From a checkpoint of a small image classifier.
Training: soap at rate 0.0032, 11200 steps, batches of 384, held-out accuracy 99%.
Rows from block 5 of a small image classifier, named by matrix and row number. Rows with one number within an expert belong to one neuron, the router's apart. Each number is 128 + 32 x the weight over its row's rms, rounded and kept within 0 to 255. All counts start at 0. Numbers have three digits each. After the name is the row's rms in percent of the matrix's.
Before each expert's rows are labels from the 100 images, of 14848, where the router gives the expert most weight on average: "strongest on" is what is common among them; "patch colour" is the nearest of a few named colours to the mean colour under the peak. Only what is clearly more common there than usual is listed. The data: scattered letters and digits in many colours. In brackets: how many of the 100, against the usual share in percent.
# router: slot weights (model.blocks.5.mlp.router.weight, 64x128, trained with AdamW), inputs 0-127
# gate: expert gate (model.blocks.5.mlp.gate, 32x64x128), inputs 0-127
# up: expert up (model.blocks.5.mlp.up, 32x64x128), inputs 0-127
# down: expert down (model.blocks.5.mlp.down, 32x128x64, transposed), outputs 0-127

# expert 21
strongest on: the character K (100 vs 9); largest: K (100 vs 2.7)
patch colour: brown (31 vs 13.2)
router.42 102:141148097187142100074135114128185146137189141128152121108101136074085141092102142169184109157116181110142135146162086138119123152119150098116103086118169135125111092149085070144116146114085148147163173127156178073102149114160067182081129130109116108194157066140194123131166153086098083191156158122161110146111156085128111138188143114157133101185118080062112060109124121124159133140108
router.43 102:152183100155098130097139092164135165131159154149164151137137185130050159129133172104189110142124187096167156149123116124135109165128149114118105146124159143131115098139110081087115115090073126104144198095143163100127119108135098177075103106127101084149216089155207113137185137079073181097175132070172108121095131068123144138181146158117141070144130110138109117113133112137147162067135
gate.5 089:161131197118145179154128149121167124143131101120136187159120134206187097133100154162192151162154138091135126148110118109173075072142146135131152090074118083096164144115093172121171157136089093140155103156111156149098136158142119072148120103132057091122050145151092131088137130065165115123149100048096087164108161131104180169135064125118158120130114150111117104151108139085091140149176
up.5 093:118076133139110063160156185137103140146143149079116116160137162153131125101141112124181133169189088089128102158127145122171167135113164144148137080184137116157182099137145135082202131136122099089079082112132103174128146120198106091099133120116114085177100136146145132149125126153141194100083158139154125148073121081162144101129113125129136081142156167085129092081052108208123153047116
down.5 092:126089137144177130082141120113195096125127120145131123149147163152098154146134203172103131071098164172084108151074134041134083132176108180068193102107156074125125155097187165105161159158124112103084079144159104112131157107094149059116151151102163068110097115087119168112169103107109121118163104132147089102099157117180090178107120114081123176158117135077131106127147108152109156138134
gate.6 107:187121083115120113133114116141089159157134154194121170059110135158166188116234145111156111154156109151133178152173126185140117139166104145101153164112108149131131092110063126163092109120116145166133089092151142168126085114149147120109101098119101148196076120098131115129149145093113149084166150103173062102124127132089126106153155137173143154068145164079171132129110094152078213149146
up.6 104:176128071132116071125110136114100142155144144184087165067112126140163175094232149108160097142153077137167181158174129177132132160163126162099133137081101182127152122113085102162108122104096111154135121095157166135126064115147151145082087095120115142185130109102144111122152114080112149091175138090152056126111115135105130102177137138140147156069165164091170131101100110165092193157164
down.6 112:115111151120078134149160096183108119154088105080138119124124168132096085088069136122143125156126104110202154140123058091209114046121119113132095170150101102200174135140132118164110171117133138127097120168110127122111157162155061094138128191102116174146138176182118122073105147107134171133068150204171140109170154102162151163146088129094122195121162152129111123103162122132148123101148
gate.7 091:152146124121147152138153148113129086144081072051080155139103175151192104139143161145137128111091129123094145124135112109075143106138133074133037166132150131106115136208143129140150124147169178149125109105115077148095169121134130147143180073153138123137046131096113162181086153180060122123165116086100178155143104111113139111117134193125144228133160126085124118087128117123163158127089
up.7 094:131135091124173128137119127146094125068128157199168162083161144111122158116113168104126118133154145121147099112146164120104120171090138143159186089106130110132119145109140180102119121137140109180134158174074150045130101116096119145173016162178147087125178145150164054108122120124165113115114104114168118121104144172109129159144088055146156065132103137152184128122058102163123134109196
down.7 100:101152085134123098079132155103113115110103172136158144166094158116132131114110116138196152189088152115125096044173134155097110149133180105120115049145112118111175134111150111148069154108175154160099143179136158107191102112143133163171109154148134144168141176148140139145083065083182152175142099119110082089158145083094083117196143168095102106078144067168087126154145170156120122120138
gate.8 094:163133112113132147106084190103113154123095108126135111104147115143074149114112121132174087180097154088105121143088108161075159111110086142104141151083082077032155101189148112172183161125174185164118085087093103105114113133136095111101166107097111113173118161110126162116144155142105137098152118129119171102149150185061108082101162161142098129145091131110115168141084105137181180181054
up.8 098:130117108120108156125071182098110149150111127130100129115161121128073162145126144128144120196121148073119131130083072155069130167102106145109137119101092053058146090173133087185165183112135153169099062113108097132089130108130086101134124096087107158157083149118133136115137183131073143124139134138110154107148156186052104103091193192129123126124074134138142138146075112115149180192090
down.8 101:142113066137166053125126120138152134183115129151130160146104144159137127121085112089088114153105134111125124102151157086103131087157168203126143100120120119133144109189099077143175143196164127188127122150158143144062138120126067113123107134091155136106109117062156207147136125177149116103160122132100147131197109126109142171097183115150175139077072109129099120047156124129039144118101
gate.9 090:100055130170097172112133080144148120116112048083112113165063131128131176120096181164095168161093132137176146120138131133128138126120127147106049103141165136149124162156092150058111116110169177118145078184090152111106190114125177093129126112144082120145086074137075121143113153142143080128156107121092149127148156148149153192083131144191114127127203097107184095099106120127101159157098
up.9 095:162217102128167066147146187116078111149154178146154144104187143118115076122175120104164097076152090137102096108115133086124108108127130114136152148116125132116151115110141116185141151165136063148164137073130118103172063152142076124110099183140154158145171167108174138161126133149111175121132129147167145080122136128105145073179106129116119118128045178127039122196132132139177091103136
down.9 084:127123133101149133090088173083115127139081119141113133168110084123159110124123187167077185147138150120116139138107133168129163152164064097162141187153103159108134108175198161144121117102177109136090089098111109174148088131117164094177104126150165074153138135065110172161144063131092157110129105117087089114122092149120159202068061141155185136128138156152132141064127093130095111199110
gate.10 096:130139156069175108141162139121085145158072098129085121113160101175156190110139165139160140059120193157145178140106118100129130148077112132102126098132110097133063184134111148096128160093154101100124162171166122101135171124089113073181141114057115130154107126175115125096133103120146142092138079098135085148166152132177078146158116187119118137196193144085169114109155142122147052163094
up.10 096:183106097155105147045076115128183159080155151103170168112108143100130128124079151129080100163072086091141083103176136074106115106190145129108140147157139113128156116132149115156065146110092157117168101078079100120078088116142158116139116153170143094086117126083070114132141138162109099160120182148135175107058092203152138116090128084140115095102111082158104145178109120121134175102158
down.10 093:195126137149127111169105154149147204138162136108128100129126129094107166106156147132156109148107155154134095114160121133146083099133133166144140160105084122123131095193105193148162161213193159133110132122176129123147197132097143114160116108175156183117063161142097092132057100103145135172121100133155079198136147135077107143129160175146153134126131202126169099107100182080107152164077
gate.11 097:140152090115165096144146133113156092126174162123129166109130132080093022105143203074167123122135145122137116112161153126164136091121075092141104111105097121076132109132161138128194104057099124101163126113123135164125128104136132164175107112132101189094174116118128141078173112142094079096094194117140130130085144077181161098155179168118039164109133179094119124133180155138113092112142
up.11 097:129135051137133127108139176142175132108113128149106174147184136129160079113125201061166114142164222109134057072132131121138117143079125154096129113141060124104162192088131082146135174082130127096182130125133136128108134069154144138119152077129157166099184123151132172100132089113155096112120132136112133084131116101184135164107145146112088192125211141146124124164148110150121105074158
down.11 093:142114130187207139077148095160133067145101120127097137134128187124121108100161161113171120106073128089126115138151098072165148174140140104101130108095183141055093116173137136099143100085155129089125176115117178089077112126102129165119099167071076191128197086118166156169157119143115117145178098102168068166117156148135126140123179128112133124159101078059090139163133128100169143140109
gate.12 104:127121113104145112152136164105133195122170062125101123102096148126065128105108146139172180114121140153169136153096090145127118164160088075142076152118141090153165080069148129172143139145113139164135164132103119149135085164179144129113177106126099047111188177142106143099100137088065127107142182122122117106148113102141162077099076184149137150129093084074190188180102136116154179166151
up.12 107:120099144143115159097116057151144055145069176129188120123164096159144118135130115102107118135132107097074114135199146099155148099110200142133174090143124115105117172166131132098132107084166102101143129146099144157149164109102126136136071119106184168147078120085151127132136140140197138164100103123171165154125147172141066177163193091146122138115176171179042098100152136161123076095145
down.12 108:110146131117136151129106136111137185162084130147136110135146096155056123091146193089128182149088132107120110073200110192100117140137126141108137153171195054145087130071152147154106116129089126094189117134175097122137152146114112068134146162146120160120111150160127078148138187114116139140136118099118155135134111136201155121122156149091137068080142130082088063121108129160166152055049
gate.13 099:095152100146078141108171116172122105214171147115149106129115167112083142122115113131147118176035137093075159150157120151188117130134146126096131143096111155113119139159123151122059114072177118131134087137147148134100099051118101118115143111118119165170098160110102070137140152116185157149146182126160180188156118059131120125145120150087170180137162143160108115083050104132097183106104
up.13 098:166128158141164073144070127093124180042088138148106134113173106136164094116127141133103158066187145169174106123098135133080131110082128136163135113129141133138127129092120120164161146193080128115122171104105109115132119194144173138164121117124159123079145096144159157139123102134085100094144076138115045085090129197106134139140147126149055066107094102098191145164193131158102088152148
down.13 101:150084154106100191136144076194202165132150158129157124144073070150094139136064128106152122137122154122151173195192146113123139159140157111080103150149095149155136040151089135155101125107129176150088123186140169101094182118110122154106114151115112139116132092142096126153177163177105094142055137083128152078142118157147149165097187167146100138161139154142119084071094122110113143094135
gate.14 111:141177125109086132161121109154069128126150130189172121131108124124128100042153126120120153132116164104162143158166142147077082103122137108127067159071116196154125100115136094112117102186088134076152102132116154075099059149159161127143081143149177104085102124120120082171111131145151110121115112211085113080079138130079148137176085134110078083144132134128169126109037108181134116121154
up.14 109:113070118141167141091120154091169127141107126056080136140142132129148151196128131147124117121136079149086130078092116090193161163143117144121198107176157060103123153149131162149148152049169117160120163110140088172161187129097093118116177123102086149171158115138133166088126109113089133134137168073149162171179120130162100118073162110130170189111113123125094152144211158089117150129096
down.14 104:124145104129144152186125211190113175150153078152101179112151124119080106194117130128085120155084142100131124097167109123146130161069128089142132105095144119145100077072236108142085139138143123080129126134071100116134106086103101121119171090124156094095090127147102139176110027117115131136174195127106101158153136168118101123159111121106145143118075082080110165102126127152151114160118

# expert 9
strongest on: the character X (94 vs 9.4); largest: X (92 vs 2.9)
patch colour: brown (38 vs 13.2)
router.18 102:155152139149091117067163096088137091094182143116103153113140148127131109045106152145100111129093170139151097132146121113049082137163170107099146128156144138126075118154109115138147114099148138131224158130162179108144174098143146119104166128160112098189144080124178189128100102142171107181099065126104108111186157128117101195157148106114120098159133070114145142132157114154188123207141
router.19 106:186153109129129088103085086094159117127132106088109196141120135107123101054070149147080107112055135118176099154178165093088150115118149140131105117146159156143046118108131124109169158107131129088192152093165137115146182150125138086124148161144066091178103088130111163133157097165194117172132061123091130178140153164160132180168162098123165116166102098093124124133174104143123143174134
gate.5 127:125126131132131121176093083094138142137176163095134179100164054119105160103106165118064074140067165126179108139160146156086116122105115151136155115166113105121197099135123177073122159123139132088151100148115171052146155081173098185130086165165104139121152175052182199122126194094115120093122137112080156127086115132154138110126126108145112123146092192112098174104124144134092142140148
up.5 118:131074145147106126101112118086162123122183173073155146147115102150118144087191156151097091125051156116157136089152143139149136143077105122186142140104101175110208113169081164109131118117156145139180107120142130110137213112120099150152097146164095117134095174092158155083154180120143122090093114121077167150117152092144061119095116100092098185146099194150106118124125141182074169141083
down.5 106:166140183085076104116183151159099135078151093126125170105102146131083063101093157141136148193102164153131143101091094081141128137127138091106141099130113090128081098127119110155145158141142156167136128112148109171123120117174190174138130067073149087102158145114159170113148064170166140176148119101091118198117151112146134139133121156105119051143094045138128108171118142148145149185206
gate.6 094:149141122125119079095140091194151109097167109121137140176181104157123136096144119110134067135135178090180166151142130092157166144143162155124111145092135107073065115125118111051160175057129094169189177112170150161147182144119116118053055101140124157156193110120159116143143203121158132071090150073113140147122136180145119134108093133172124098153104105115152102116125158136102162108130
up.6 093:159095175125110113073130098157123140079142132091130162139131069128165162123051177118127107124164187181196163152153098128143129085127105134103113142143125101148149154136205168094100173142127151176205119118197134117136110160152174110114122110148148100068110094073106180153131124174167135115081131139152161128178146170128170087116158113166151084124176075093182100114175157117123138128100
down.6 098:150075090157150149180107163141143180127120107096102201109101089115139124123089118183136130100049114171171096111159154105125141177076172207180140152182132115162106148092129159145115109189197197150096108138120157128121100068158144138100165134153111084153100074170123147146127090132154174114135162099148071133180111132132100164160143121111096120176099112140151087173143122140167133107153
gate.7 092:135212122168170107160116106127093163158137151166138140117145154137091112091142115120163150151168126079119142118078110107058140145159158151115165162147145097110111140168121101104110141117121153174162132169048155151111142086085174165081126085107168186110168098087082124141171126082076077130146157106100156139109093082130138102181074066086093106173097095172105105141136080168181154118128
up.7 100:151210127129142109097096110179106170090108107088159168141132173179097128148103089100199130148165099100090109148099169139122105143133112162126146098128130119132091130154105101138117153060145154145205163164053162228144174114139168151082103087123147123110129119101099089142157104096120141128086115119108152147130126046155119099161089069085110096134151119111092094180161075134137155151115
down.7 097:142107111171132087063147142136137136142126153208173175133094131168139123163124142132123080040102159080175134111081174106099146106122148090115159149123094136102147070207130130133162143111140152091190128135171126168102156146088094164103131133088089148174187165047164196093133142120119138077115130132150107128138132163092154135093176166101151128122139135105124149095087119168135087196129
gate.8 090:114120167125080075114146145101139124114129083116137155088137077178134120161160122146141206048112164166152139130107143104080095137149180091126129176085096152173125091153127163111107158162129134132140118107183121198132170062173146125124153094092098160140141119136183135161094181190190097110099115131147110127159124158096081141147127062150144165083184177101195148169131127160109156119116
up.8 089:191124096117160163100100123168123099135088175104080137165115174083142134101158109110117070185117076105114150134137167158154175116104114160109116077135176131088081199156110071107108091064118142124118163160103127077131069213073114134112120143143167156142122128127073154118133092059092190151152141102116123129098108127142169096128132201108112122179108094137086107111104128090098109137158
down.8 087:069101130132141106114122100082128149125133145113125108076148092110114109128153095139175107139135134138119107143182125133124110126139100054172131163157114143181163129122096179147113134134035187098119149087136107104123138144145142120050167112140139105108103157119125101167138116155119138016149133085148041085129148188067125060146156119097106129076142137139125130200134162102159050106135
gate.9 099:087163134144142148133084214102172144152075113152070120117140156152117175133131152064122148116160124106115107130178152114071097191156135142173108127157120147123135084166106113108132167099091097099089118180111153092124155099110134114145116164132182126139132121177127089141125148125162125150159102134161113088145122123113102125079183076106110077094097166234158108127180089073179192126076
up.9 093:114174148157141151117106151111162149192102085105044124079144102133172139110122111105141153102167116108110136166182169142071114200186095163168124136128121140123126074177079126124098172112120123118146064159100108132134165107105128123106107137136151119097139138139134081169099146131168109173117092096198042057149115182119105099121129078102124086071152114166165124125186139082124160130092
down.9 101:144160122073136121171080130100104153165175130138157129107138131161103176181140122155189114177176137117139185136028110121126178063088122197114151092159119155153080127100150105107065111150160106153113148143168139134114124143155159168119118111094097119139123126055159140171147126119075129088107074113109158120030142146133142058131090174135128129174146160079122168103134141126136131087125
gate.10 120:092125130104120157193137167105081105122159123121147148155111121135157134146218117138128096123089131100090145158149159128131146157067074115121156072090136194213132120126148138135131125072126152151131174142135103174123135147104112105170103143150138139129050081108069103154123085178181174131110155170111109104131162091091116157176125160196155127165178192188122073140154129135134114155178
up.10 123:109136124138123138172125166133079109104167129116122163154096111127153140130206086153141100137082122097087131140146160114115169172049101109107149066091131185205128128141129139127125139070126137145149183142152105159120147159125095105163086144157131137140058076109057121159118113199183167143113153165127118121112148092093116153179127137187157112178158212189141076138172135134145107138154
down.10 121:135129128121185176108230124098161124161079071144145165121139128124156117139164119128116144133131118061106149142094075099091169129104107093131146125145172110176152083150125105191121107097109142139144153074081116171141112117144078117135147144163137137136090099164088112139093155105127167094116183127183144140112136127178060094143150111103119169153092125176133039140163112072131201086077
gate.11 107:159144178178144151092120177138109143106125150078098150122148162092130159166114097152122143134128161170145161159143130084141042146079134119078140082143065124068156165153107102172058100158130116163114070115133142184078111169070169125111114151122216131140130124118126154143141124053142177172144124180123100108124091088068120143152178089119150119086118185141132149119123128075114144156130
up.11 107:069087078094112122215137113104126140117118148150126062105119101175095109121074173149131089108153128073077098117140112142135144136168085114190114175096200097213126063069131141110179164110151123081136160147130086110179131113119109096152163100113059150117113163140139090120144131158171072123095158125112142131121184127149172097103123131169090127115179126097089098145102127170140127149144
down.11 109:141155145119142111136141128123085135051158147140075121142167130133093082091113141168136140121129160138169120174132172103137109145139122113115144182186136202145118175118154108127159136108124160120129140111159108134141159111078154180113110158154174117168137117146098107098149050106154093139127043124079079122126203089121172109103178115127139073125174103046158131131158132111200084123215
gate.12 101:158171104161119133135099183117058133099126130147109143134167163110125138158130187122165147143182140166134153129116197127101136133164155134134174152165064112084144086180145103194108119113080103174135092167063068157103162186118128116122138093120159173035077174111182089113104099109135164124113132132195147128150146093168124100180146098116121109145106117136141075164152122111168131086105
up.12 111:121081165109115118128133054143177090108107138123097143131101079134145148094133123124090154058064092115159113103146089143159202116075110131121095120108118116144205184095130140069094123160158138135102128081154199117205111082133146088148150097129144098214156107170090124116148101106157113131132132100101122121108119147077145157103117133119181153104119161097151187092112162100088136196160
down.12 106:110092099147109109098135094052145111148097103096051147164134147119139092101089136120087133147103109162097095117153132088165126117147104101117081126147141148104150143132158153102092124167185097142085057146119105132143095145154186111198161175162176106088123117172132093117096137154115196132150169162132124132208084135220185098116113143160121124133100182130137132114170083110080189141100
gate.13 101:095127183165094175201156128140102097093123115168174160147095100156125160171162100129093149108168174087114120096064159166148128111135122135105169132165131152130129104129140124163102071094143131144112196086064105150092172072107095142129154106100152181171080088149131183157014111104117084131154073152088147137140076119143134112124108147128114140167137082092151152112158157134099106130161
up.13 097:090125180162083148179171101153094096104132132155189160130101087121102155135149118134110131130148175091094107104088153177116123128117109133128197150151132170111121104134146101162119075091147152151105206088060135144111138055126087125138184109109166187163096104165129192158001131080099095142130081139101141102137104121134145083123149145118121129144159084141172129095166117112102137130155
down.13 086:108152144089110109135171140166168159134067099144096097139099152116101062092071146187100152122136104133134129183127077067121116135171123093125154097102105077079050104116137095127198168072098102103154135162155119117166136116123143199189110104102118092180142106128164098165141135126139129122112140073151169095052163086086161143111109084133123178134130096093085087136117122134178149137106
gate.14 096:081143131176123134105120060141110078223161098149099154087135125092175091139106135150114101119095145123163143176045119095098136123156118099100092084141130086089143170108162175121149156118200115136110043120112171115130112123107146197104136118132077095139093116098117161132135181141163132137094122109085132168122086140124146101082076142111114130155125135109176172096065176147173187144137
up.14 098:156108150121165113163164182130141155097099146095150116109122198142098165098112147141161179149162120130113083044173127164156070171119140129179145138136111138165148072117094086161116132157054133137188142145145066123123147112158123093186100132145123126160112195188154045119130124080116158098162130159163107091156103104147108143167194143154146125121115102126085119132178108119103066109083
down.14 101:158118189139118120110125146166203129197152064129118140127091098110121101106061112114110090113090093087129132123105106121123133111136071147161123142085166125075127155183087150136133114185202135133132176146157180130161169156116158074112146090134161141126134105111114210143156104084134175126138123092021099207151129139118109143140114137136115130112090154146112191113114112122082164174116

# expert 0
strongest on: the character A (77 vs 9.4); largest: A (73 vs 2.8)
patch colour: grey (27 vs 3.3)
router.0 103:086111159160167126129141181098172141098131064118139108133083128088143126081066175161116173099049175147144159176084125107092157162172141127093118139160183119072186103117190093109128108151165121133090109134104090076108106129146165134158124101144168116127114118143114150130121136075096142148224145124141140107164131153096058165179154124109135074084163107065167145138128122136110080126130
router.1 101:078091111180176151104149126137156115136087103141150113120116176124148116083092142122115104099049171130138170151108134077074130142141194077116127107116181111139147144124155100082156093124121120140093125151107189082155144142168081131141084136147119152147156096183122103128114136095084151154228208187144169108190111135127060148159211157112118092121104153097118117106121104139146155113127
gate.6 112:134133144138143180126201121142176136077125116125132167120124119109063172132170092180164113112124080160132094074087111150090154157135121150132131116139112173156144073065137135129096172123141216074127152172137084081119119192108138133113127051213090118131156069141152206093124116093164144123130107088104116084129135120150142167151095191140082113123095131151140148149127087110165128104134
up.6 115:116108119091138105146061135112062106162135165138134071113121161127205112134106153094075107151123124081102121148184166128153082133119149117135148119147144081123103205187100103122130064131128036153114127096127158192141145075102137109127118193059148169112098146106140059170126161151095122142113104163153145151136128142118119091098148072132163190130145147106151106097154159149072078144113
down.6 105:200145117080030141118076061132156090110121110128206153136172102164124098107170111161123171198069092096081082143198143145158108112147091165120173118113130109154119122163140163093115073112152172140156076137145101123118130103133196102126134123149116147149112087113153064139138121075133116126118090126165125093097125124115129092140155115122094089129137102160068132101115079174144175129091
gate.7 112:122068136121111099101135130095108076123031158126108099130104179154107094134130148120155061167118096092184149137123121119111118115089140101166124179110114171126088134091109100101169142075153177129098153130179198109119135151068124100155120144197157134116152109176126197109138171179099156167089103163083127122142183106133151072086147151108102175115133170098088133081124178081114136154118
up.7 107:153160104124164160155132122172122166135226096110150167132164107094145181095126118108115163096124178155068118092103131116159127137168114183100147065151135087105154139140150142171083110180114093129171102105090080134133128135179101123088151133077105135132126184083132087111150084044143100102146142077169141138103115166133101163146079129141151066159139078151153127176146071183167115098130
down.7 104:197080203127069132119168143151192089087137113117120134162073189121111110146112173107140149149155137098137122166141126066162070155120167134159066106113136090051084144112121085095113139085109105135112194105147139160172138137147164090118105159062113147115163096164142147090137134163110150099136110153135150060043143112112129133128130177158134130108162171108174174162135130133124113085138
gate.8 103:139137129161079101156142145150197166109122143125081139173098134162165114133140123151133155106140119154114172126118115109154101128144121104121143162119128133128104076076074160129039094135092119141150144076233084144122172103097113100127151114128175106156180182158121134143129097154110136142153094152118166104135123062146067135112109148164193151127175127062033165116084099163164085165117
up.8 101:123106154153199113141138099175114126073159080185157174139089164107122111078128140190106125177156168171139112111125137087123112141123109097022150189109131153117107145180127086121104143132107086164154191138110135183116150150136201129143110136160114128116054084110119165133185173148106126175155074126141101160155112089110166155143074144097170139123164092088144090122156109094127113142156
down.8 096:082115110124147122152170133122147101096144085096114123091117137127214122154077144105083132124162083074088106148149110155097102161137063149180131119118149143119097101204137143137177139191137076105060120149138118128094085169160079121126145167157086097136140103081130124178118133168096078133127105110065110203111181096089117158112209099089169146113150109097173090108093137111137109139140
gate.9 110:095112085153162087123097113124152148111145065112139109153145070143111158124093139093135088126093106085139138127107092138141122118109067118128198111199127156158179130063109134149134127092096127119067135143177063104115142162072114197143161109101126116146145187101097073101076171139133156135174148152107125139166067117187117153122096166154145099089127171093142206118118102159095181099167
up.9 110:085097128119205106149087117108122155122149051068160119157162091105124168121094132110151057151094121076150151115113123130151123150143108109154166102193105148127179079073125127143146111108080121113085141152158046145086135141104172153178156117079117139147138180092125125120069130148167152172163164144099145115140030145154123141131110143137148116136141203114157182081110106131097171110155
down.9 101:144096115104138108148127148153180156049116134132075076113119186120120135087110121136140120178092116145065171122115164136160130149129192162186209157105110154151126151163130124136187135124113133073155124139169119071135172084086182153079119111068154165158105137159117157057172107179106128112142136139153110160149114129117077103185123148148142100098185115048091158137167143124146155108119
gate.10 109:180113125120120141144159109095134096115152159163104113142151124139131164074118140169081134146129116099135115136105141070127062192154114140152106145135129150173097128098192138053124123086083109146161078085175118169116165098135146186169136128130168111189113167090147133162162142152169141122165032161154100092114138130155158209147128149115090113105192130155109177072129135147142102207126
up.10 110:080149152164141120142108155184117161168112122100148173150095139123123083206128085077205083104087111163126171153132098166163189104127147071084140090163114124096164121171084118164170152131150172108124162141108146126134086159104140070078121098108129143066161142153116152117095106094088138141082211119130140140151096131145098084108150098144188136146050096132113116182136146125108128086145
down.10 100:135181129159158115109077114132090133160099133127185123154154158097048115138090118106155122143131093165151174099121187143186099116099104162146150080084146140159185139063149087151113097132146097116109152147101161114077113138129074100169135102088157169127130124169079079168170145069123134154086131155095081125088111161127168100162085086056152106110098133085112168161194097108145147162107
gate.11 110:169084147140075095106154084104122114109145164138122124116135131147147144048128141103118184133137092120100063199128100083074105178188129132155143168145127133157063144134170142154098092117168070150159209071129082142134142166188120143144114170137124118169189104144145102140101126129130191117136061107178117121130086160140127143192129101173172100148123112126152168097151142147189105134112
up.11 112:188090172159118084133143082078093133098157174162153109133090129138114137057116149130125157122132166109121076172146117103056116159197129153153167160106120143156078150147155147177092080116157084166124191057102121139148163140154129123145090166145124116166180065168148138137122110154111213147140058096185135134142107141116114181206127091150165114125120108140148148127153143142157122122118
down.11 108:139138134100094141096101162175146103109172088156102146094103102111212139069112144059056164124122166097134108163131118129112143114120129080134089154167106117102148136128159151117144149135135121124082060129159124153125184095178177134134136114119178076161084124138131129159174123138114178097138128173118147131070187133127136188082129123163092082172120184163093105058100122139048124177100
gate.12 117:138108088097137149174138098139161157164146116146200155163141165071119075106132080179091125133128087129118155153178158099139163152213109128152100175125070085102059088097166096138165107084114210149122075115103115143128074098183189134124084185129104118078116121136176117140093121129140130056124146157130102114149163174142078162129100124119090137152085117101116116121126125151100116100157
up.12 117:169154162118075132123118168121067117098099108112069081111141158188146142101129168084130194120157133149115105042102091134128103120049101162082140094117170162148156168174077141127123140177149073096079103170130099095198130130109082148124121103158143122174106163145087082143121134139118164178134052094120134144143128100158166157137116132105119082115131131147114140082146149095186122124063
down.12 115:158105109170096134107140156077098132119123087088122118078137186092146133097104214156082187127070124146162130113106108144119107135132158131156142151154171100133135156159157183098084138077111141121136080071139083121087170144111190116093073105146156134149129129106137134105203129104165169134132143075171129167175120202094134178149142124125130133066168131064146129109166122186096151073133
gate.13 089:108096156087126156111073116117160144142128051067103121126203116129139100126150089118173103102100166151157096190164103153065195169147084123108144177127105082121118147117121115107141140128162120144119140157113168165193144151127092164109128193177151118128143143113111104193093141143066148165096096180106148171203088096082119129127129112110159093094115173137058141092134118132158076121122
up.13 091:134133106138098113169162088132106136168104197127166081156104149108053074128089122148140121158102168111160150101063139146119071105108130134137118145076095135090111138131156155168127100176084166074108108117146086102034144135167098128108121115160061102177115128194132084112161161114125148066128198079123123173151133159092145104158105113118167180141127094109173161144127123122155131119061
down.13 094:128112147120145105141111165072086082118082070169154127175181137128135131127126184136161110109088147131126136132158108130140110088110059123122166109131093183119138078174102090096215138115086142156144157172122130087146106163150153108142111099153126115138172158110123201082173132159148132087120154117113122124206104069077075143107130198111155131125116154112112156107088119037077177128103
gate.14 085:106133108083165108096138174055162170129126131107107115141107094146151122087121152119170123147162125145103129117152132146128210094112158091230143122141113174132152101096138206185167102145128172107123120071122097172137173161126110094146120155114064082142108084104108118096118058150120124143144131129072123144161132113106093125133149121056130099066184096140124114162100149097140037156113
up.14 097:123134148201198204144141163116080082128116167131144077137082141115117094191146080111167099194146111118102122134088124132150134130119171099161148153110120160196177191125188108149158110152128086166139151135141100159133116154133152137188122138114120132118171108154085135120078095101115128114112158089082044142066185136099130152176131155127102128107193152157177109131098101122146123079162
down.14 094:089112141168155111093165132140170189153129121075123154102175120160146129118150116085150134119127146064122171175106074110110083141097082148147127028163095159139124145142122093153114159074103162108132163107168156146120142057084010127112106097101126189159114161090160118096119122100117140143152130123105177154097157125158136083100146164120193115131128134124197118136178115089143111116093
gate.15 101:127132108193140144194113179137128077137097104164147111107092144127105125141141192155060117209158148100092090095170176147151178183179165066142152115161127148144135130145147127108133112205123145151132083109075103176116108100087088102106122129118129114150118161140091076117140098128090105101180145127121145104063088153160135127177146187140076146126093123089079064104112155152125171124106
up.15 105:147113153048126109079142095131143176134145170119117177152136092118120101111121073127205123066128126152143161159110096129120089096107094195109123147103149102091109124131122125207121139065119076108120148147130147075103177165152171143173207126141160134086131134111170167169120149151190137131072086118127117145144170139127128130096146093106164095137142174171153194183181109078113091139127
down.15 101:150185150138111169155142117127140077136119119099142088091066154126135117169102221163146136169149073103144152161139101127089152186144134113115156126163116167107097099161093160152034172130142086087212129130060073142120093125118074130140072169145081120159120100150125139143114096125152104098119129140113080136115123166180094163130112136135132175121081041138159107113157173146138132153113